{"arch": "unet", "hidden_act": "leaky_relu", "weight_standardization": true, "pixel_unshuffle": 2, "widths": [64, 128, 192], "upsampling": "pixel_shuffle", "init": "xavier_uniform", "beta2": 0.99, "shampoo_beta": 0.95, "precondition_frequency": 20, "adamw_lr_other_params": 0.0012}
Rows from block 2 of a small image denoising model, named by matrix and row number. Rows with one number belong to one channel. Each number is 128 + 24 x the weight over its row's rms, rounded and kept within 0 to 255. All counts start at 0. Numbers have three digits each. After the name is the row's rms in percent of the matrix's.
After each channel's rows are labels from the 100 images, of 14976, where the channel reaches its highest value: "peak on" is the class under the peak; "strongest on" is what is common among them. Only what is clearly more common there than usual is listed. The data: drawn branching plants.
# convs0: first 3x3 conv (model.enc.1.0.convs.0.weight, 128x128x3x3, standardized in use, each kernel summed), inputs 64-127
# convs1: second 3x3 conv (model.enc.1.0.convs.1.weight, 128x128x3x3, standardized in use, transposed, each kernel summed), outputs 64-127

convs0.61 128:111110151140136104101146106143128124107177109135093133107126167135117138162104131136118100124125145137123115127102140159122161130122130134125184104131129125139139086164121114108141126102144134
convs1.61 097:103133114151128171121117129185134122132117109131168096160115108107119144106145142158125103103142110146091148139161089205121087120141155110136115144116103118141130164122119124170128140131124118
peak on: foliage
strongest on: night; white flowers

convs0.78 130:093116124072139122148154113158129133124091120159124158127097126177118158128132111129135198124126176151102113148143132103100124117235132136122174120125118128177135110102115173156153145098135147
convs1.78 095:080147093165122082116123138077105128090186152163117113132138140108135109117158127142175121121158080146123099126092124131153133122091145146125117156135111096163119099112091141081109110090112107
peak on: foliage
strongest on: night; white flowers

convs0.100 098:120125103088107120112033177129154119131117125156102141133111135118110146123152091166132121141121146150117146127150131142118126138145098137152125145138133083124131137129120127111141114116155051
convs1.100 076:106155132140136089124138087115139148114142124117137127171142162100154098096097142147146133140090150130133116108084128098106093104141129081102130136088071161137122118138084150127127140139124166
peak on: foliage
strongest on: white flowers

convs0.87 101:153196105127087120156111125098177152110095117072176097135168125098126122145106132182126132098137128161141119152142107135146119128108115167135124141148131117120130146068113146135090142120136082
convs1.87 106:136089111111193122087109093149093074151144133128095156128108103145148138123161116090158123120106141097114132146122140111174091130115123120121146131120156106136084126151183130075170134135119167
peak on: wood
strongest on: night; bare

convs0.48 117:103120081115105139116163130156145131150116147073109127122115157142155170125130129115135122106127123151151105133139109171101116163138160101103104128116107132137184119135109146126112134142143079
convs1.48 114:124118140117128119145121132113150131103160153118150141126139138136155132125135133172137126139113112113118090107117161132122131176129138127153144154109118166163149124110141154124155119151119152
peak on: wood
strongest on: leaning right

convs0.13 105:108160113153123139141199076128127135150096143084104125173099128117173125165131169139136160129150115163117110140139127114110117111194126114150137160160117139135125127147143144141109108115095094
convs1.13 101:155080124149172110143139193115152106096182140115130123112141146151132154113126138087153090084109085114166133097120088172162095118124146129103139158126163112161159113103083137118136145118088153
peak on: foliage
strongest on: night; red berries

convs0.44 097:122134100139075211141155110138094164133059097086086104129144101154101138120076149166134121123163084116105126103116116143125167184117118130106095129161118147116150125089117177145095121120101112
convs1.44 083:102086152144122079138130134142134099122120161113176139130125165141200131151152138109115130155148163160132163168146124122168146103133107130172175123102153121119139168139188111115138128150168105
peak on: wood
strongest on: three-way forks; narrow

convs0.56 102:166098114139160166129184200096149170126122127113094116092171124124111118124088143116081152086078129114126155139152122122127156136130151127101145129162097120123147090100120128179146129123139085
convs1.56 081:110124158120125135156158121145088128124101110123169155142118090120111099109162096137110089124149128113083128119102110191138154097126089128129115145071155128158113120139109108114114163100079111
peak on: foliage
strongest on: night; red berries; narrow

convs0.10 111:117140104121123131122209140095120127153098140068090128113129146111155119146127153095144128097057151131099171118141155167127107156113146151132114144101118105097143186152130152146129141147133094
convs1.10 081:138149110119124133145132119098129129093124131120091116104149115125118135109111134141075127138092140090106142138046138117137128101109135114117161156131088165105147129088133172135138097125121148
peak on: wood
strongest on: narrow; white flowers

convs0.113 089:172170140116159123118115093097139089078125161155164124114161073089150161141122119136107151152065085152147140166134141110140137105154121111148147126087114119149109132130147123143124135144126143
convs1.113 072:151099137109057173164117130142120118100104102097130102137131156171123118123142121146135107104174168112115126087118104144072115140078121137139102122164114139137117120116156100156123094145132136
peak on: foliage
strongest on: night; white flowers

convs0.5 119:118139133116132110110084082131131134106101126211115173131115134149099157148129137124130163115091124166137126172097127108134121089191116148153160139103152138175139151096117121112127096151173175
convs1.5 118:161154074101096146110105132082148128129109123128105121098140147122112130099114123135149166153187145112127102144113131137138143145114081093118162130137141114129117073155128113079110141121119097
peak on: foliage
strongest on: night; white flowers

convs0.85 101:146161127089115113144085177085128143116094111084100125099132159134147139087133166109146108101147126151123151145154138163133121117140146110104111126102155155086152157109092122117132142125125089
convs1.85 115:088103142165120099131145113102099116158172130141142134133099102150122139165115145142092100134142153119106100126123109095116097177103114164096154135159101114124088082161184121136111150085099143
peak on: wood
strongest on: red berries; drooping

convs0.108 098:120123135176143149126127135140071128147121132097128103168111124108151124116106181127143125129125098106136139119095129113120126109074145162148115128098140162131160143138128099115115117133071197
convs1.108 102:104148164118167144107178109118135121155156102153151171093115164138098144104155180120126127116133124116119154162145115149107095114120094126143105152121150161128128180159165142169135113148161062
peak on: wood; foliage
strongest on: green leaves

convs0.63 083:121122116158107158134162103149140115157152134155121135144107146169117130177163115149122171131132138129147103108079127121119151095096094161110149119163123073184124124103116129101145096127132192
convs1.63 116:168104144117130092098101136155150138173084138110155128112179124121138137106116130163167129122148120071150129162138118140100126148159103125121130150127142174071125101170148106137116144171110088
peak on: foliage
strongest on: night; white flowers

convs0.89 092:084149165140130128136109081114121161113150091111133125136098148085120114165144115146110115144126078118124110139127123138141122122093119132143110095119136146083124116135160102138095143135126138
convs1.89 066:148123140138085134118139137120138165130115152165088100098163179111104125110120137128120125075162183129138135086178151128094109129130106140137093147134138085141141115127162123119164111120112116
peak on: foliage
strongest on: night; narrow; pink blossoms

convs0.34 086:134072105128107124117159111178125144111166127074145146144153168132103122142133150144121108109150104125156125106101136120090202148121103111133152126113124113114166131124115134141134103121081083
convs1.34 128:110129139130120140131152096155151111134105119128127108120085112103110110134127112090132152145143153177145130133159152099165118095130113126143138126130127133162134166117140110128105139151142137
peak on: wood
strongest on: two-way forks; pink blossoms

convs0.29 096:110157180148139130107175082112104131149118123114147146138156141118149127107110110123142135138128171118115170126145134139117128097130120194120142119106109132098101123123152103142159151113146138
convs1.29 089:097118110128118109135147119099125115126161163121114169135078125123132130167127111145121109104131101115127177083128185151092139153115136083125116132108127130113090130085116095129144122113120131
peak on: wood
strongest on: leaning left

convs0.58 133:155124099154143134125148149153164135123106133118133141106164077082111098106130120135100128087087139121114152120130119145129200115114126165105133108136117134139143129114122153125109138137135168
convs1.58 079:103105105135127131094137106110142094121144149134109114108078129152143120116153118114135104138093136120183133117127155033117080144139115112125096092102118141158146103132143120128163088121112122
peak on: foliage; wood
strongest on: night; white flowers; narrow